Rows from block 10 of a small spectrogram enhancement model, named by matrix and row number. Each number is 128 + 32 x the weight over its row's rms, rounded and kept within 0 to 255. All counts start at 0. Numbers have three digits each.
After each channel's rows are labels from the 100 clips, of 14976, where the channel reaches its highest value: "top examples" is what is common among them. Only what is clearly more common there than usual is listed. The data: synthesised sound scenes: up to three everyday sounds over a background. In brackets: how many of the 100.
# convs0: first 3x3 conv (model.decb.0.0.convs.0.weight, 128x256x3x3, each kernel summed), inputs 128-255

convs0.53:015160144180102149112140108121127160122155177176104165139142127141118069140093097150158179156125139161144129155116106145112160156078054138092149123136149174083104135085114100145145160148139075121111149156129163120179137156111125167066112151118142127139077059181040097133148139121131094087126145088166145165112099120101085106139152161099106161144132102116121115156129126113136102121129
top examples: vacuum cleaner (44); thin (high-pass) (34)

convs0.76:087112127143085141115136095143152119136218139161066141088135105152116088129072141144125144193166099135111110100069070121114105126034060112100141100116112140089084104080080086102115129194137080104110118151126114136137129141096097109089143188134062178139015067144088105095110132115128251033126151071093121110113222151096116192136127081076112125102141079125157061156121136115189071113139
top examples: vacuum cleaner (52)

convs0.123:121110096138077108070123118131130127119120163221041090017071125121108122082109096159003151027121101146142132124131124102125088157089094107133106119062119133111132012124113129064059028091131113143132135160125205130114122127142129087114131066128091111125135118111120114122116124117130089120104064118113135080120113102131122090079131086119126075073141146134092128026132123130092123135127
top examples: background: none (54)

convs0.17:160139067090118108142113140073127021137051014107164070090111119082108132126142000158025073094106176098117156105161137147104161115128133118126066142152120110123130136116135125164139098126075122077112135115105127115116094123097137000124109038086122127092178133067143124108143108117104128149092040134089103012094119066131122119120113079155107039152102140091134154025102117121065167112131
top examples: clipping (39); text has "clipped" (39); helicopter (29); thunder (27)

convs0.77:098097121079110069101103110101078117059082106102088091111077101067090087084093041098101091089090100090102093099096093088104080081087078100096075098085091090096097103083100099104094103072094085114125108120125100111093125111120100061089128163121124133122111089133078107119099061108127152104080122094132113077126130111107097106132092103122119128107120138117131108162126117102194117117114
top examples: vacuum cleaner (61)

convs0.96:204148158158154135181149131160168178164196191149172178137125142149143152148143093171154189219153159135134157134132140139139138147160167124140146154165131141149138169141126141145142159176158137142144111167120125134182123129140117138145136066144126114146121143143181129144103140135133177133164130134144117160124174157129138152155129121118167118107153131132102132057136144129039109151157
top examples: background: none (74)

convs0.50:175138106121137130166108125123094171119079095078119131156125115116135100115120127110146102049132120127121125094109102127119111052122098116114084141119130130109110081087125111092108135138110082138126116081122115120127114106135124095127130075119124130119115103156139123122112105133113134100123081119190120041128138113122115132152105205137133093114091141120111160036131113113051116135119
top examples: background: none (72); door slam (26)

convs0.54:071111125078156095129099111090080119106011082080130101120092111059107094088132004086112060047087131094096082120136127103098116100124067094110086124114121078104128146102122114127104114078086099138142108096139092118080117111135123047108129123134136123110134107094079126126103065136124106150088091122115106048130072107121107088112094136150142104104130149135121163140124124112156145134132
top examples: vacuum cleaner (53)

convs0.24:098125134158127116108144131138177135145175166176129139146094123143118113116132041171108165188128127144122142122130125103124099147123115146124137131116123166118123140115137124136117093126161121137122127143120159127150110166121118138102124110118123115135132112123092104134124117110140060120103126107109128097109071122109103079105151127113131148121143121136089121122122139114109113123130
top examples: background: none (73); door slam (28); first sound: door slam (25)

convs0.58:029180137182094126099137102100128154124129173194093143144120120121109070146088099145123198127093139174153141154118103139105151179084057138091135121136155207081106125079105099143138150143124072114126167164132221108162141160113132154064101162110158132132121061199043091166172118120132067092103124084181162152126055076102075065132164156118123155168123129108096134150144118108114117119142
top examples: vacuum cleaner (47); thin (high-pass) (34)

convs0.8:164080107094113094120119124103136048124084072079140061069095112119098130098134000095035088050118106080122133103131121100117081106123128102129088120115084095128125125123121129108096090103104123107113085102118036126081067118116121015131133044129079121126124134084143124103080082113123118125111073123068111055104161095125125114107122035127139048085117125110089095056112125120058125123132
top examples: background: none (48); clipping (25); text has "clipped" (25)

convs0.91:049101116105094107117103078102107123121130118104077112103124096103105058104077112088120106131117089108092101106059058109078098073053035104068105091101112096062066106046088074105112127119102040094110098116118079116106116109098089154073128141121105124117055061133060093107105100122123126059103163064118105133107132114080090115126113120088120169110127096106117086184118124083177082114125
top examples: vacuum cleaner (62)

convs0.120:118108130100126082104110109110090129090028109093101110137092105079093102090115000112129095048088116096107080108119114118110110102105092111109101108101112089110116114101106110109102108097115100153143110103136090124099114113143117002110136070133116114121124106071100124135114107126136110128113044119109108026123089127121119106117125123129137055105135148145115136050122124114094126138143
top examples: clipping (48); text has "clipped" (48)

convs0.72:060091116104090095115098078100107126122129116098070113118118080097094066100069125087123102135117089102093107096053059119070101077059047098073098088102098097071066105059086076097111117125100053104104093114109077111103122103106086165078138133125103136115061071119071096096106095120116142065105171074118097143092147125083091129126103120084120171103127095111137087182112122081176083116126
top examples: vacuum cleaner (56); thin (high-pass) (30)

convs0.78:070096109101084100099110072112111128104115112110072116123111071097085070098067105117113109124119099088095109087050055114077109086064049104075079092090098098073061100052091082097104112120113050130106110129121081122124116133121097143078138138134093141128079067126074096098106092123126139060098150067116102125094139128087094121126119119088122158104132103132129097177107123082165090130130
top examples: vacuum cleaner (62); thin (high-pass) (29)

convs0.83:066139130135120059160108094115147134144114118132101105076110094106091066110077124098106130142113126121113149119075065131083116098069052114074097107107148134078074134062081074144086142115097065075109132150124132095107126105086101105066131200107128158127081063146058086111111077104130207072094151065144137112122201109081068144153118125109124144121119105091155109182136123090209097100127
top examples: vacuum cleaner (77)

convs0.89:069085113089087104106098074106099121113139121084071117109119070106088072087072127097123092149127079089085096080056063110072098069060057103072096088086086082073067095064082074094094110119109060117105094113111064113111111105114090163088138130132100130114070079120083099101100108122116144072113166078112087138092156129090102140126104117085121165098128096123138098174098116087167087124128
top examples: vacuum cleaner (45); thin (high-pass) (32)

convs0.65:057134141143081122134129098130146166133212165127068128108152114141120071131076191118156131213155110144121143112078071146106139101046052138082137113139134148076085100072087082118132151164131075107110102149125139124117135110100100188080142244135068168130046061170073094113094123120130246062131227080146124170112243157095094189164115124087121186106125096120171083243122123107255083115143
top examples: vacuum cleaner (62)

convs0.82:050129105140068133079133094129139137125183178174045134058140115153123064145073186134114159188151081150121107101074075118108108149032037108088148099127122156081090054074094086063115129171129076112097134156122122126125129126104117163086135203123096168133040062136069098090119141112130227052122177079110129154115231155096102184137114104082077135112131076117153070169122123109211082095117
top examples: vacuum cleaner (68)

convs0.90:091093102082102083112101100094096117095047093091093083112082101083089094082096036082083071084095108082090097094095099094098091091090078086098091109091099098099099103090096101106082105087086092106120101117128091119090123108100093072093136147127106144121080095125079104118095086110128161093096128092117117076121145107097102119121097098102134135101129109117139106160119130101188098116137
top examples: vacuum cleaner (72)

convs0.39:114118101129130094095102120096115093126000083131104046061092120096106118097116000090031120000098089137124136114137133101120084165129093111128113108104126144117130106114113120086078095081101113130131138087140162122086102124122148000117117075113145115108156125087119120138127108127127103134096029117120140000136033063129114087116139096141153046135107130122076154056125125124070138141140
top examples: clipping (29); text has "clipped" (29)

convs0.98:209106129126163104196115147118150093142117100104150064099121138110127135068140116100065069116108142130129159133125117121124102091136144158130104134121126117137131136119129132164095127101110118080133065094126123125054108096111112057141127058123083114110107140096173129127080099131126255121121093126109117041127215084126135110103115050138169079073113142104110106033119131128058127144158
top examples: background: none (68); door slam (26)

convs0.25:034113124156150164120153151118147119140155154152157155110149154163130125122145054143133161141128143159145109146178173101147132142139124128152160148141116156148161146163142154139130129154135141122132133133163123152144129159133150151147114139120137104148067130145113154141126153147155100156155134166120148141135113125159149109106153117128128143137142125126107158160141165161136142152128
top examples: vacuum cleaner (46); thin (high-pass) (33)

convs0.79:086099111124082110103116090112116098109130133114069087029102091135094084104079096090073120138148087125107094100077081095106092114072058110093120095090108105088090098080090089091098115113107078104095106114121110126108102122100099091088135197132063146122070077143078101087094121111123226071114162084102102065101208150096103166134114071080115134086111086121161089186108122107214083110120
top examples: vacuum cleaner (75)

convs0.95:062117147108090088116113091081091113095129110129077101093107087117099075104068149108121111144136109115106106108069066126077114108081054118078112088101126123073074120065069078130107131120077068110103113153122132101114121116104096125072123203127087172112075075141063085118102090120120215063102169074141118104107192129079077168144102138093124142097112102124188104191109116089223091111145
top examples: vacuum cleaner (68)

convs0.52:128059079106135090123122118085140078114124084133099103058065090129070127067099202124086112081065126133103108095127127090117076124144117129121152131064063128121123093113105117100054061112091123148137115116149107107129103126147146114124109062112105099106147137056137130134100146115139103147151052127110107138101077035137125080123125103142138058121123140136062185062127145142058145144140
top examples: background: none (55)

convs0.67:074096110096107083118097105101102112102102091088112086091086107083100079091111074063105082100112112080075081103098096096101082079095047078096075114113107085091102108078111100110105115100091070091117103122103111115074146100094080079087147173130116161117098086131066094106112058107109172090073161081120097074118171102085094115141093095094115147110129098105150086176126120087219089096128
top examples: vacuum cleaner (75)

convs0.23:150128118107114087110113125102087088101027077122109097122106109090106114114128000119087110089084107103103083096136126118122109116112115088119106105109121116122124122114121123115116103108103115116140134116131111122118126135124126015130128000120129115131160129051127130150152119110132132152116063137137140045132114116134129096114141118140136034144122145118137132000127125128061144120116
top examples: clipping (29); text has "clipped" (29)

convs0.19:067090087145122113119119126071132098130134123129153116119118137125097128089139000108083128090076141157141111123176156083121110144146123099135119153131106174127144125146113134108094119098085128095151126127167148133107119136115143107123095138096134082112068120137118125156124111150156056148127106145115162093133059082134115063078146098128154132114118136098075167166153163142126131146140
top examples: vacuum cleaner (48)